A small image inpainting model, trained from scratch.
Model: 32-pixel images, activation gelu.
Training: adamw at rate 0.002, 40000 steps, batches of 64.
Data: trained on simulated grey scan slices of phantoms with and without marks, 245000 training examples, 10.4 epochs.
Rows from block 3, named by matrix and row number. Rows with one number belong to one channel. Each number is 200 + 20 x the weight over its row's rms, rounded and kept within 0 to 999. All counts start at 0.
# convs0: first 3x3 conv (model.blocks.3.convs.0.weight, 64x64x3x3), inputs 48-63, a 3x3 kernel for each
# convs1: second 3x3 conv (model.blocks.3.convs.1.weight, 64x64x3x3, transposed), outputs 48-63, a 3x3 kernel for each
convs0.25,189,155,148,197,189,193,212,203,200,202,203,214,205,210,204,179,208,179,206,205,193,198,198,190,182,193,193,189,172,175,203,171,181,234,228,210,193,187,215,190,196,203,192,202,201,167,209,228,185,198,194,180,184,190,173,192,175,163,204,219,162,188,228,216,201,172,216,206,188,208,193,196,210,236,219,183,205,177,189,214,217,212,178,191,184,182,206,205,193,207,214,225,217,189,190,186,199,210,196,220,221,190,205,203,198,217,214,184,180,224,201,225,242,209,211,208,209,184,219,225,182,196,207,225,202,226,201,191,191,181,198,179,213,214,177,158,193,212,170,199,191,172,216,218
convs1.25,214,206,186,218,224,216,205,222,193,208,195,219,201,193,204,189,190,198,182,213,233,201,230,219,176,171,173,202,195,155,199,186,197,246,235,274,214,208,237,196,185,211,174,164,178,215,235,210,185,187,183,178,176,196,175,228,220,179,209,219,186,187,227,220,202,145,197,213,158,234,187,136,200,163,179,189,182,213,213,184,194,180,213,216,168,206,200,189,211,190,226,205,220,210,207,197,185,210,183,197,197,168,201,232,178,183,199,186,192,235,216,175,207,195,201,186,200,176,178,192,204,217,224,175,195,178,223,195,197,222,186,203,200,218,229,175,204,215,205,217,205,204,208,219
convs0.26,233,218,169,238,214,178,232,227,222,182,211,206,205,218,211,223,185,180,237,223,186,240,220,176,221,180,143,197,187,170,195,195,176,215,193,185,193,182,192,162,162,194,182,184,195,205,222,245,191,210,214,186,214,209,191,189,183,163,208,191,150,159,166,213,232,209,198,222,183,184,184,189,186,202,246,207,233,222,207,227,211,177,175,184,208,182,183,191,165,198,230,218,245,195,206,204,215,224,195,227,229,174,205,239,140,184,206,161,204,187,185,208,199,204,235,200,178,209,208,187,181,180,192,196,202,228,268,221,171,232,185,186,232,205,201,125,179,211,152,199,213,161,224,221
convs1.26,208,192,217,206,204,196,239,224,161,203,184,196,175,186,211,210,194,221,212,188,205,190,165,192,228,170,169,164,179,166,188,208,193,185,204,211,204,226,210,207,201,214,191,219,199,166,195,208,152,170,176,168,176,190,196,208,233,182,221,224,183,181,204,210,223,225,210,200,212,217,201,182,266,224,180,183,184,180,182,218,208,220,212,206,213,206,196,175,185,194,222,207,207,228,182,201,191,196,189,207,183,171,180,183,202,197,185,204,191,213,190,198,219,181,164,214,171,161,189,205,199,212,237,165,174,200,199,220,186,205,196,188,221,196,196,199,226,196,180,206,208,183,210,211
convs0.27,177,206,228,184,222,239,191,194,215,229,219,211,202,194,221,181,161,191,210,195,209,212,216,202,211,198,177,212,198,177,220,207,180,215,190,165,197,197,203,202,209,187,187,211,192,220,205,194,216,200,187,185,190,165,147,198,207,205,197,202,194,195,172,151,154,147,217,200,187,220,192,172,226,215,195,254,226,192,237,179,151,241,196,190,237,194,198,210,195,187,218,219,200,201,207,212,203,215,228,169,188,202,196,202,179,219,215,189,225,202,212,192,185,182,198,178,209,226,188,211,201,191,189,196,198,177,148,175,188,185,215,219,200,223,234,203,188,166,239,206,216,220,176,175
convs1.27,169,210,216,162,191,185,181,196,199,247,219,229,219,215,202,195,201,198,235,218,177,179,194,211,174,165,213,217,202,214,210,211,201,238,192,179,196,190,202,176,209,201,204,215,190,220,190,208,232,186,200,232,190,195,150,179,197,147,203,247,144,190,204,195,191,135,219,200,163,225,237,212,224,193,193,261,203,185,229,189,173,220,204,201,205,202,193,178,196,177,186,197,211,206,191,171,218,195,149,224,193,206,222,200,190,209,214,226,195,201,197,212,212,195,223,219,204,240,219,197,204,176,191,228,199,204,132,189,193,156,198,184,193,216,221,262,203,165,233,217,187,198,184,175
convs0.28,199,192,210,174,182,207,195,210,168,184,200,182,214,191,215,205,192,199,171,162,189,202,187,183,217,219,224,188,234,228,174,218,208,196,204,243,202,187,188,199,198,202,202,204,200,174,204,185,194,186,180,215,202,189,250,247,242,236,226,196,195,207,194,188,161,145,199,170,189,205,239,223,200,179,199,221,210,233,210,217,242,173,189,171,194,210,212,218,193,218,207,185,205,247,206,207,231,183,216,111,187,146,157,191,176,160,198,190,179,183,188,183,192,180,184,199,144,233,228,240,197,192,244,197,187,201,229,217,180,249,222,220,215,177,183,179,180,173,208,208,221,216,198,235
convs1.28,195,187,202,205,223,212,230,214,175,196,195,199,181,202,201,173,189,195,168,168,168,232,193,182,254,202,189,163,168,194,191,199,201,218,203,219,213,194,207,210,207,198,193,211,200,233,233,209,190,220,177,196,197,205,207,196,219,168,169,169,132,140,173,176,164,127,231,223,196,205,244,195,167,191,180,193,227,190,192,236,181,165,189,212,183,195,205,207,199,209,205,202,189,189,212,201,192,215,217,205,212,230,203,220,219,175,249,201,205,211,196,203,204,175,185,204,191,234,250,215,177,201,163,163,179,196,220,207,201,194,180,176,212,200,211,224,203,213,203,186,190,204,197,215
convs0.29,207,201,184,227,184,177,195,199,183,183,186,199,158,197,200,240,172,189,184,181,208,184,221,207,204,198,193,189,194,198,173,209,208,212,183,215,162,211,209,147,214,218,201,190,191,206,164,168,226,151,187,198,215,207,217,210,224,188,214,212,211,174,182,197,204,193,210,186,172,141,200,186,218,212,205,233,209,182,209,222,206,217,198,203,243,191,153,186,208,194,213,188,225,216,191,219,219,228,205,218,175,178,224,169,184,173,245,204,214,228,209,234,214,193,190,186,206,189,212,218,194,208,191,162,205,198,211,173,197,209,146,197,212,210,202,154,210,201,187,205,211,214,176,203
convs1.29,211,174,174,199,214,209,231,200,211,213,230,204,201,204,213,190,213,217,204,203,226,199,212,181,212,199,216,197,238,212,187,233,232,181,196,202,219,193,211,183,211,226,202,207,203,181,182,198,191,190,193,197,195,201,221,193,213,203,198,188,213,197,226,205,229,202,223,211,204,190,183,191,229,206,211,217,168,210,226,213,214,198,195,178,212,194,196,187,191,189,214,181,223,203,202,225,182,182,182,212,179,141,209,221,173,178,202,180,186,143,189,194,162,208,214,208,205,207,226,210,209,193,187,202,213,202,222,219,226,189,225,210,208,233,198,165,202,193,152,188,224,194,199,224
convs0.30,202,207,152,217,244,155,228,203,173,212,202,170,203,203,192,179,187,183,205,192,179,189,202,171,157,193,173,185,225,205,193,200,199,174,205,194,180,181,199,175,191,211,190,183,204,191,184,204,183,198,187,176,208,188,162,175,219,204,190,208,184,212,214,166,209,184,181,192,176,216,212,224,211,205,212,202,206,217,178,162,178,174,200,176,187,203,196,207,182,210,186,206,205,204,216,196,180,212,211,203,218,180,216,237,182,206,206,193,196,170,218,215,180,206,243,203,184,181,198,182,169,163,162,186,185,185,204,219,207,201,210,201,201,207,185,209,225,248,206,206,201,207,189,171
convs1.30,237,175,207,213,172,179,226,215,205,245,192,209,220,172,204,220,157,193,194,157,238,214,200,218,209,183,181,223,189,170,217,198,195,186,203,218,197,199,207,197,189,213,182,209,204,177,213,207,187,192,161,199,192,198,190,166,170,211,219,222,232,222,184,202,140,185,214,180,199,214,183,200,284,243,196,184,208,210,176,231,211,194,191,214,204,207,208,203,229,213,184,175,142,188,199,204,149,208,249,196,187,201,180,202,178,199,207,222,208,191,167,184,209,177,190,192,198,226,184,178,212,183,207,212,204,219,200,198,214,173,186,218,157,177,204,175,192,204,217,200,193,212,213,164
convs0.31,192,210,200,184,184,171,181,183,159,199,211,214,171,197,234,225,206,204,208,183,173,213,190,166,210,198,190,178,171,202,201,204,203,205,203,262,160,181,183,193,182,210,209,188,175,210,190,163,246,207,189,260,221,196,205,193,222,207,186,184,259,196,179,235,221,200,222,207,212,204,194,214,178,209,247,202,229,266,221,221,228,210,200,209,213,180,163,194,216,209,195,198,165,198,202,179,222,204,178,210,225,182,206,208,216,200,195,202,205,197,201,176,171,194,218,211,216,183,182,221,179,185,196,191,221,214,208,217,200,221,237,250,214,190,204,187,201,211,176,227,200,232,202,175
convs1.31,201,216,178,224,214,207,210,218,195,208,189,186,180,181,208,180,215,214,210,200,195,190,185,209,237,223,192,205,196,197,176,186,201,185,209,214,209,200,217,215,204,207,203,205,217,224,194,171,232,180,170,198,209,204,202,161,168,235,209,173,212,224,212,197,205,217,205,187,199,189,198,178,148,187,207,161,168,189,167,231,236,218,213,202,200,188,194,190,196,196,194,206,205,187,174,218,199,183,241,232,227,211,174,206,201,168,206,191,193,196,206,213,209,218,220,214,189,153,167,183,173,194,186,160,211,195,184,176,148,202,196,201,200,199,201,192,188,216,189,193,206,180,202,237
convs0.32,218,224,214,212,172,198,152,182,200,181,186,167,183,192,189,230,216,194,185,211,181,208,222,175,169,212,186,205,187,201,203,199,209,191,173,209,191,197,186,198,184,193,204,119,181,190,197,190,177,226,201,205,239,191,167,188,208,183,192,201,247,214,198,216,195,202,192,219,212,190,209,191,208,215,179,214,215,196,195,226,177,190,193,206,181,183,208,149,176,201,201,221,186,242,251,197,270,269,244,215,178,179,187,192,208,196,196,218,177,202,212,185,183,218,115,197,236,215,229,224,210,209,198,183,189,177,233,216,207,194,202,188,214,208,225,184,195,189,180,187,226,200,197,197
convs1.32,224,193,170,226,198,197,231,208,216,210,179,212,205,212,217,219,256,222,189,171,193,218,172,209,191,221,209,200,203,201,188,195,219,232,209,176,197,225,207,196,199,200,207,171,192,164,167,205,188,185,202,200,197,208,248,207,221,194,194,192,232,250,227,194,217,187,193,202,191,210,194,205,211,182,210,196,186,180,226,203,195,225,207,230,185,204,224,183,203,205,203,161,167,193,183,195,186,195,197,170,210,156,211,223,209,240,203,201,193,187,222,200,192,219,206,212,222,190,193,207,205,202,197,160,186,215,230,192,153,200,198,175,204,219,167,180,198,216,194,209,207,176,198,191
convs0.33,227,202,184,217,202,190,256,210,213,211,214,181,204,199,189,183,178,174,234,212,209,214,194,200,201,185,219,193,189,198,199,202,206,190,219,200,185,185,199,156,156,216,201,225,223,215,205,206,228,198,182,214,185,180,212,219,211,217,185,216,179,185,207,179,195,228,177,188,199,214,212,216,198,221,243,211,248,216,217,212,196,179,165,173,194,204,198,200,197,177,208,214,222,231,233,204,203,206,184,204,175,167,208,191,164,214,194,161,191,160,209,197,210,209,204,228,228,162,174,183,186,191,206,193,213,231,201,160,166,217,194,186,187,220,202,219,214,205,199,212,192,217,218,175
convs1.33,136,158,157,189,178,148,254,241,157,185,216,238,174,204,220,168,204,231,133,128,205,181,208,181,176,193,169,201,197,209,203,198,201,187,191,168,198,193,186,184,186,217,194,193,198,192,206,192,184,183,172,202,186,178,235,209,221,195,195,212,159,157,170,213,187,186,212,197,189,202,206,209,201,232,218,191,196,204,198,177,207,201,189,190,198,208,217,176,200,216,225,214,169,214,191,178,199,223,203,196,197,213,203,197,204,226,208,202,202,177,194,211,204,186,200,196,190,181,186,192,200,214,219,196,197,200,173,192,184,205,209,204,209,224,210,241,204,214,173,179,212,180,210,207
convs0.34,159,206,231,182,206,185,191,247,196,189,222,200,166,194,198,174,196,194,220,228,208,198,203,215,195,192,215,170,162,138,198,169,179,238,213,205,178,204,198,192,214,193,195,223,196,175,213,225,174,216,211,166,162,188,196,233,235,165,216,206,149,188,187,195,217,225,177,202,204,168,157,172,185,203,176,189,220,195,206,213,204,224,191,183,205,186,168,236,215,197,203,205,194,207,215,202,213,214,193,174,173,161,201,224,207,209,233,184,227,240,214,181,192,212,197,202,184,204,199,204,209,224,205,230,200,187,235,219,158,194,225,184,195,217,187,199,205,208,214,201,179,188,223,210
convs1.34,188,195,185,179,195,209,196,193,197,195,209,211,184,210,203,192,204,188,227,161,217,182,169,225,163,183,212,228,169,190,228,192,164,253,226,185,207,188,192,205,226,208,217,217,209,205,226,276,174,200,228,164,177,227,153,179,229,181,187,220,193,171,177,214,201,238,235,183,206,198,178,193,210,193,206,184,190,196,171,187,186,213,179,201,235,179,160,229,201,196,199,205,196,194,227,227,180,205,217,167,180,179,220,203,222,193,204,201,201,209,208,190,182,187,219,202,198,176,180,183,206,198,177,232,227,199,201,210,151,212,182,170,195,197,160,207,223,168,196,216,205,201,212,212
convs0.35,161,202,178,183,203,191,180,173,188,202,195,179,209,198,211,205,238,204,190,203,164,185,182,177,186,189,195,183,215,196,215,209,193,206,215,219,180,157,137,183,191,185,202,218,208,162,213,229,142,214,204,198,216,202,218,231,237,216,197,196,198,172,180,177,192,214,173,217,214,163,166,193,193,217,230,172,202,212,187,210,213,184,170,180,203,215,227,206,142,195,205,249,233,211,252,239,192,233,198,176,209,163,179,232,212,168,175,203,204,195,211,139,189,209,212,225,205,164,183,192,207,194,209,190,183,214,217,209,174,221,202,205,232,216,204,187,210,220,218,209,187,210,208,202
convs1.35,207,215,203,191,196,184,220,226,190,158,170,175,205,195,195,203,183,207,199,239,234,216,190,211,245,226,224,204,194,197,208,170,197,209,193,172,196,190,210,190,196,214,191,202,205,236,210,221,203,187,195,201,206,204,204,202,207,205,205,217,179,170,215,189,204,279,179,194,224,203,196,211,185,145,191,227,198,209,219,185,191,206,214,189,165,181,198,171,186,224,236,204,175,201,218,170,180,192,171,194,161,205,191,170,234,204,205,213,188,185,188,168,212,182,198,188,198,178,213,206,189,218,193,218,218,195,196,203,163,201,191,170,240,187,197,193,159,197,218,176,198,247,208,200
convs0.36,236,201,184,220,176,171,226,209,165,182,179,185,202,196,186,205,202,205,197,179,171,201,187,195,231,191,237,168,209,207,171,223,219,132,182,211,135,217,202,205,217,220,175,197,194,206,207,205,179,184,186,161,166,196,171,212,238,169,191,210,230,212,219,196,216,220,224,170,164,207,175,176,220,260,232,191,187,173,172,166,194,148,170,183,203,197,216,186,197,191,225,209,176,224,207,209,190,184,207,162,146,175,185,190,211,201,235,234,204,211,200,209,224,222,191,176,220,207,213,222,204,190,202,175,184,148,193,211,189,228,222,211,248,218,179,192,167,186,214,195,205,199,188,179
convs1.36,204,169,139,237,199,180,197,180,195,172,203,199,200,192,206,239,233,231,161,177,157,206,200,164,205,180,191,178,204,195,177,206,233,174,189,200,181,222,212,189,216,189,186,204,196,212,183,222,206,180,207,224,200,216,201,227,195,195,198,174,201,215,227,209,180,166,221,203,169,209,200,160,223,181,216,212,186,228,192,177,207,198,177,198,200,186,213,220,181,223,216,222,205,189,212,197,206,205,182,168,197,234,178,182,198,214,212,167,203,185,192,192,197,204,191,200,201,240,239,201,211,232,189,197,198,178,163,166,165,176,206,197,191,200,196,181,189,175,164,175,206,171,189,208
convs0.37,171,180,195,198,222,229,204,192,198,178,196,221,168,186,215,173,203,191,199,215,193,219,215,210,216,197,182,216,167,191,206,202,236,198,220,238,190,194,217,189,162,161,235,213,207,186,177,159,225,182,170,193,170,169,194,175,179,200,181,178,219,203,179,196,168,158,205,199,198,204,173,180,176,210,218,197,211,193,175,218,204,129,188,216,176,202,224,194,212,218,211,260,245,202,223,207,189,213,207,198,147,195,226,179,180,200,180,176,195,200,224,195,194,217,199,172,188,202,179,193,220,217,209,219,250,224,169,177,200,194,208,220,158,196,209,185,205,220,162,182,207,195,194,221
convs1.37,162,184,189,178,191,193,202,219,213,207,226,267,200,197,218,173,175,215,184,181,202,230,204,175,209,182,199,190,176,203,192,195,206,212,200,190,201,194,200,204,202,203,207,207,200,220,204,206,247,211,199,208,178,178,183,160,170,205,198,229,221,208,207,209,184,180,211,194,192,211,197,205,222,221,180,231,218,188,199,188,163,186,163,198,151,179,224,164,178,211,203,204,224,202,210,215,220,171,180,215,222,213,217,210,232,207,195,211,183,222,205,192,207,194,183,224,203,186,167,183,191,199,202,168,194,188,201,169,202,218,231,229,207,192,159,168,211,248,183,180,215,206,205,222
convs0.38,237,219,177,244,229,181,195,178,168,191,183,219,202,190,211,217,179,212,191,200,192,207,192,224,225,226,268,155,165,187,178,190,208,193,206,218,176,186,221,199,195,232,219,191,215,239,208,217,201,191,203,194,201,219,164,173,179,169,196,194,234,241,212,212,174,197,216,174,201,192,207,203,210,215,222,178,191,198,220,219,220,187,191,208,193,204,209,224,235,218,193,233,219,192,234,207,226,263,196,243,204,169,201,200,186,196,193,196,185,209,216,217,210,211,185,197,207,207,185,216,189,185,194,204,220,216,213,203,183,215,198,218,220,198,168,204,171,195,173,162,192,188,184,180
convs1.38,202,204,176,213,195,165,193,179,132,215,196,217,200,197,231,232,202,211,180,206,220,193,208,218,227,213,219,145,199,188,157,179,216,158,199,254,209,229,205,194,207,193,187,181,176,173,189,227,201,196,202,193,198,159,214,182,162,246,206,199,234,216,205,178,202,196,204,188,193,206,187,163,236,212,174,200,189,166,202,203,164,204,207,191,183,206,186,193,180,171,193,172,188,195,194,189,199,196,199,202,191,205,203,212,197,204,202,167,194,208,187,173,206,178,209,204,202,185,184,215,200,190,207,176,192,200,208,181,209,215,198,208,221,197,202,179,191,162,228,214,178,203,234,195
convs0.39,205,186,172,209,202,198,195,206,208,205,208,228,203,181,198,208,174,172,152,194,194,208,213,188,231,208,223,234,209,178,217,216,179,175,184,187,202,211,170,190,204,206,228,190,178,230,210,181,214,218,192,176,206,177,209,254,224,159,208,209,193,175,179,188,182,183,204,192,187,213,194,176,210,187,172,207,204,183,218,234,196,193,190,206,181,191,219,176,198,207,209,207,200,206,211,220,222,220,239,195,176,196,211,186,214,177,171,233,214,215,189,197,200,156,227,209,191,208,220,241,178,198,213,168,170,192,151,186,221,168,189,210,192,199,218,183,182,182,213,191,190,230,209,184
convs1.39,156,194,177,185,213,227,202,217,219,196,197,217,181,182,190,146,172,185,175,176,172,212,186,156,233,188,185,219,197,223,197,213,210,226,224,214,196,197,215,212,207,192,198,206,194,219,204,198,226,200,187,196,209,190,257,233,255,203,204,204,163,182,192,195,206,145,205,205,166,172,188,171,183,208,192,204,188,186,204,185,171,186,184,205,196,203,217,196,204,210,206,188,217,188,190,205,186,205,220,220,226,259,191,209,190,174,203,163,193,184,196,189,198,206,209,192,193,208,231,244,214,203,219,176,187,190,194,208,245,175,181,220,186,183,236,172,177,190,198,183,180,220,224,205
convs0.40,151,203,209,225,175,185,202,180,177,203,193,162,140,206,187,199,197,195,202,167,183,195,194,213,190,185,181,198,196,220,179,203,193,171,200,206,196,195,211,163,223,201,181,200,166,191,196,186,191,128,183,201,169,171,193,182,189,183,197,212,186,184,213,200,186,196,206,150,203,198,198,188,194,217,222,216,179,182,204,204,197,219,211,223,206,147,140,197,189,174,212,201,216,210,162,213,230,208,220,193,212,205,236,126,174,199,226,213,219,223,202,235,200,183,199,208,169,199,207,193,185,212,205,182,196,199,211,212,205,188,108,182,204,181,204,188,203,208,186,226,218,196,197,208
convs1.40,215,209,217,193,172,213,208,190,202,210,211,188,206,228,218,232,217,186,197,215,218,220,213,190,208,184,184,210,202,218,199,184,221,198,197,186,206,207,224,204,195,219,195,204,210,192,211,211,191,181,184,175,210,209,205,214,208,211,220,219,210,203,198,193,211,191,169,231,210,191,203,207,208,184,183,219,185,199,197,185,210,227,194,167,223,211,200,212,196,183,213,190,195,214,214,202,200,212,202,195,207,203,192,197,193,187,167,198,199,174,209,172,107,204,193,189,206,202,192,195,206,213,205,194,191,194,213,230,203,233,220,220,210,234,198,185,198,185,206,223,186,171,215,189
convs0.41,217,203,198,205,195,214,220,196,203,192,216,188,216,210,193,140,169,184,184,212,234,187,204,221,188,192,188,195,182,199,210,197,200,224,216,204,182,185,179,209,197,201,208,215,209,197,175,187,220,215,188,180,182,170,223,227,205,203,217,180,165,162,126,192,231,264,175,206,217,137,180,170,224,212,217,217,204,212,220,186,165,163,202,190,194,210,220,207,209,232,187,191,189,210,192,185,216,200,201,204,200,212,228,224,199,217,189,205,208,180,220,191,196,217,188,182,182,177,194,231,170,188,215,158,201,247,181,194,204,154,203,208,166,184,218,202,197,155,219,209,214,241,211,201
convs1.41,205,207,194,186,207,194,198,204,210,209,206,204,179,183,190,163,188,186,188,207,189,195,206,199,134,186,206,201,208,170,201,211,177,186,216,200,186,187,188,217,199,204,205,208,194,221,205,201,189,196,207,207,218,226,233,209,184,228,209,181,146,131,151,193,235,277,168,198,256,134,182,248,214,217,212,186,186,205,176,199,192,192,195,189,184,202,204,227,216,216,206,183,124,201,207,174,188,214,177,182,196,180,189,175,171,175,206,193,208,188,202,210,198,200,177,199,230,192,188,192,184,202,196,190,197,227,175,187,173,204,211,205,221,198,196,204,201,171,182,200,167,215,216,185
convs0.42,163,190,201,194,219,229,193,209,230,235,187,193,212,189,203,194,207,219,166,206,192,191,200,211,194,223,243,218,204,200,194,183,215,216,197,206,199,183,194,211,188,201,176,190,215,185,224,210,226,203,181,228,184,165,205,229,238,201,176,223,213,213,230,216,210,215,197,206,238,206,196,222,176,195,185,206,214,184,203,197,167,183,198,206,180,195,197,212,222,211,222,236,202,212,212,203,233,220,199,228,202,199,200,187,183,198,201,207,199,199,214,213,209,204,195,183,215,237,216,212,205,191,212,193,171,191,198,173,136,197,204,151,253,252,192,235,216,221,223,200,201,168,201,182
convs1.42,162,182,201,163,196,227,200,211,216,187,209,215,194,200,211,216,201,205,151,136,161,210,206,206,213,203,188,187,211,158,176,220,196,167,230,223,217,217,215,213,216,204,199,214,201,240,197,155,229,190,162,175,177,200,189,210,191,167,167,201,193,193,210,187,228,197,188,204,167,166,188,171,228,225,220,186,186,179,193,185,194,210,178,165,214,203,183,187,204,186,188,171,179,204,192,185,184,178,187,164,204,196,195,198,194,212,193,193,203,184,191,210,203,188,200,179,184,236,236,213,200,212,189,216,191,176,198,182,163,212,200,169,224,213,170,163,191,209,191,191,188,176,159,162
convs0.43,187,172,196,218,204,214,217,208,224,188,185,182,175,171,187,219,206,185,204,209,221,179,186,198,204,207,211,170,203,169,174,226,196,180,202,209,204,194,204,178,180,208,190,208,221,218,183,169,187,192,178,179,211,200,182,170,174,196,178,162,203,175,188,193,186,170,215,186,169,239,223,227,208,195,197,203,203,199,206,211,229,226,180,153,210,182,164,179,199,172,246,236,234,220,212,216,200,199,210,215,191,173,246,195,179,203,180,145,236,179,184,201,182,210,206,197,205,165,172,192,217,229,220,215,213,230,167,216,181,186,202,166,213,204,168,177,176,180,201,204,192,224,205,162
convs1.43,174,199,146,194,206,186,223,236,227,191,213,203,197,196,199,202,196,234,175,200,222,210,202,162,226,206,184,164,199,226,194,178,220,213,211,214,211,196,191,185,189,185,214,212,202,239,228,205,237,209,170,210,208,166,212,204,190,233,227,218,218,231,211,172,207,149,206,239,180,200,227,168,211,160,172,223,201,186,219,205,217,213,210,206,186,196,196,211,235,241,206,204,212,162,175,175,204,194,219,203,215,203,216,195,184,213,220,209,220,228,183,189,186,177,195,190,171,155,158,195,179,188,193,217,217,197,219,240,214,175,211,220,155,177,168,214,191,198,208,221,214,195,204,219
convs0.44,220,209,215,182,207,217,174,179,168,205,197,172,189,203,169,186,203,182,210,227,225,186,208,211,176,190,207,197,218,228,215,209,220,200,212,241,193,201,211,189,200,233,209,182,213,200,198,213,206,184,196,208,185,188,172,202,247,189,176,207,135,136,177,226,197,178,236,176,169,234,214,196,208,204,188,210,190,184,194,203,211,194,167,176,201,183,175,189,173,190,196,218,213,203,231,184,221,219,176,174,216,178,173,197,171,209,176,156,208,195,215,197,175,213,201,190,215,192,209,232,159,176,241,180,191,216,220,226,214,200,220,193,192,196,184,186,203,229,209,207,209,186,221,229
convs1.44,190,168,179,197,203,184,183,190,145,195,187,198,205,185,184,223,224,204,149,186,217,178,185,210,213,182,192,158,221,163,162,214,184,200,221,207,207,197,194,180,200,198,198,209,223,220,209,197,205,192,186,191,175,153,217,217,199,197,217,196,201,240,239,207,165,135,217,204,158,231,209,136,193,187,214,202,183,191,201,191,230,187,194,188,195,203,200,172,206,206,234,185,185,216,187,202,218,180,201,200,204,190,199,192,212,221,208,212,192,216,199,212,221,185,204,234,201,185,205,243,159,200,228,169,179,196,201,180,175,203,208,169,203,210,171,182,169,217,181,188,212,145,170,200
convs0.45,217,202,211,225,225,201,212,206,189,184,164,170,193,189,200,198,204,204,190,177,179,208,188,187,209,222,213,261,234,203,248,201,183,200,185,187,217,202,205,187,199,213,156,179,222,184,199,183,214,212,187,189,203,165,168,219,242,168,180,236,169,183,233,175,227,199,173,192,199,199,182,194,208,178,220,191,216,245,193,227,252,174,181,190,192,203,212,232,181,175,203,233,194,213,202,204,210,214,213,165,182,163,192,174,154,224,202,144,218,185,196,206,194,226,197,207,206,223,219,221,193,166,200,192,163,183,189,177,174,192,182,185,201,186,184,224,189,195,193,180,206,139,165,206
convs1.45,173,179,206,179,201,230,181,173,162,194,195,272,207,187,216,249,218,217,169,176,175,204,197,216,235,240,205,225,203,206,210,208,184,214,190,146,194,222,216,189,204,213,196,196,187,205,222,183,220,194,192,209,198,239,161,199,191,168,211,236,190,241,256,186,159,190,227,201,210,203,186,196,220,204,232,199,164,235,194,224,246,190,199,183,199,197,207,228,215,234,219,209,240,234,219,213,209,178,190,174,197,194,208,203,229,200,184,255,189,189,186,200,201,176,209,211,185,257,245,203,227,201,209,207,175,208,209,212,238,213,183,169,226,207,196,188,212,219,212,207,197,212,231,197
convs0.46,232,214,202,204,171,191,223,205,200,213,185,198,216,185,196,230,218,196,230,218,209,191,183,188,202,183,188,171,185,194,184,210,190,211,207,220,195,178,182,192,193,197,221,202,177,195,228,171,180,204,178,196,224,206,174,216,207,189,217,201,209,217,196,199,173,197,195,172,167,206,210,181,193,210,184,215,235,185,195,200,184,190,189,205,183,170,187,198,204,198,192,192,195,240,212,188,257,223,193,251,217,168,223,158,184,228,235,216,175,199,192,203,204,189,213,201,227,187,201,207,183,208,196,185,188,209,205,211,184,176,189,206,223,213,222,208,206,181,209,191,196,221,187,191
convs1.46,213,217,198,188,199,180,182,193,200,205,200,150,178,220,173,223,234,207,201,216,211,200,225,199,216,175,187,162,192,180,186,193,181,209,219,206,208,201,195,192,219,211,207,232,215,177,166,199,200,184,203,190,206,224,225,198,214,206,173,183,209,209,201,186,204,186,202,223,201,183,237,202,216,231,211,208,200,188,192,187,194,214,204,171,211,211,223,212,206,218,183,194,194,181,194,193,196,213,182,237,216,217,242,193,210,214,179,211,172,187,185,179,191,194,190,204,209,178,205,221,181,215,213,168,197,211,204,203,177,213,182,184,195,176,145,209,169,191,191,165,213,182,178,209
convs0.47,205,209,193,207,208,210,190,182,198,190,211,157,209,180,161,206,205,215,201,196,204,195,216,211,213,183,196,182,198,197,220,205,183,205,189,176,213,168,153,205,155,216,156,210,231,194,178,206,183,193,193,161,175,188,176,189,164,203,201,205,175,185,207,164,214,236,165,201,225,168,186,202,193,194,189,193,188,197,225,208,202,226,212,215,195,189,195,200,184,154,198,209,205,216,228,226,212,209,178,191,191,189,200,184,222,193,184,183,187,166,193,183,205,202,222,224,188,162,144,130,206,180,176,227,220,203,221,208,165,185,188,199,220,235,201,218,224,208,198,207,194,177,211,206
convs1.47,214,224,205,205,206,188,207,182,182,169,181,192,186,201,211,194,207,201,230,213,218,161,200,221,231,202,184,169,186,233,213,211,193,208,220,204,218,199,207,184,218,208,202,199,201,172,195,183,204,180,200,200,210,176,226,201,184,200,200,206,182,182,193,174,228,280,182,193,234,204,180,245,226,199,172,222,208,185,198,191,200,265,232,204,220,189,188,211,191,202,195,182,169,185,206,183,207,198,188,220,221,212,196,203,198,194,239,215,199,225,170,209,207,205,197,219,210,211,182,221,218,191,234,245,217,224,221,200,184,248,208,185,179,204,199,210,189,197,241,223,198,207,200,200
convs0.48,165,179,214,215,208,200,153,171,198,184,181,202,223,180,204,197,191,180,189,200,171,194,191,204,191,218,215,204,195,166,194,213,203,212,229,202,199,189,182,197,205,225,196,209,193,215,191,155,204,219,188,198,210,163,186,198,197,210,203,195,204,199,199,169,186,203,209,205,199,188,165,180,192,193,224,210,223,223,190,217,211,163,158,160,219,210,186,218,184,153,228,254,237,205,245,227,199,216,187,207,190,246,213,208,202,192,162,147,221,185,209,200,211,200,223,195,187,189,169,163,221,203,178,227,220,183,202,218,212,213,234,230,189,182,190,193,172,192,193,189,196,219,219,198
convs1.48,237,223,246,205,205,191,200,203,187,198,190,200,179,210,190,201,216,221,155,174,176,216,194,178,226,227,211,175,192,180,212,200,175,205,218,201,216,207,196,215,207,191,187,202,203,227,203,198,194,195,184,202,194,175,214,184,195,186,197,216,215,225,216,210,219,251,208,205,229,186,203,217,240,180,144,190,214,200,173,193,205,237,235,209,186,181,180,214,195,210,216,220,221,176,152,155,208,196,208,206,203,217,201,219,188,179,203,157,216,186,204,187,204,194,204,189,198,218,176,181,241,190,201,219,223,185,223,226,204,210,213,217,177,185,185,179,185,191,201,223,192,206,206,191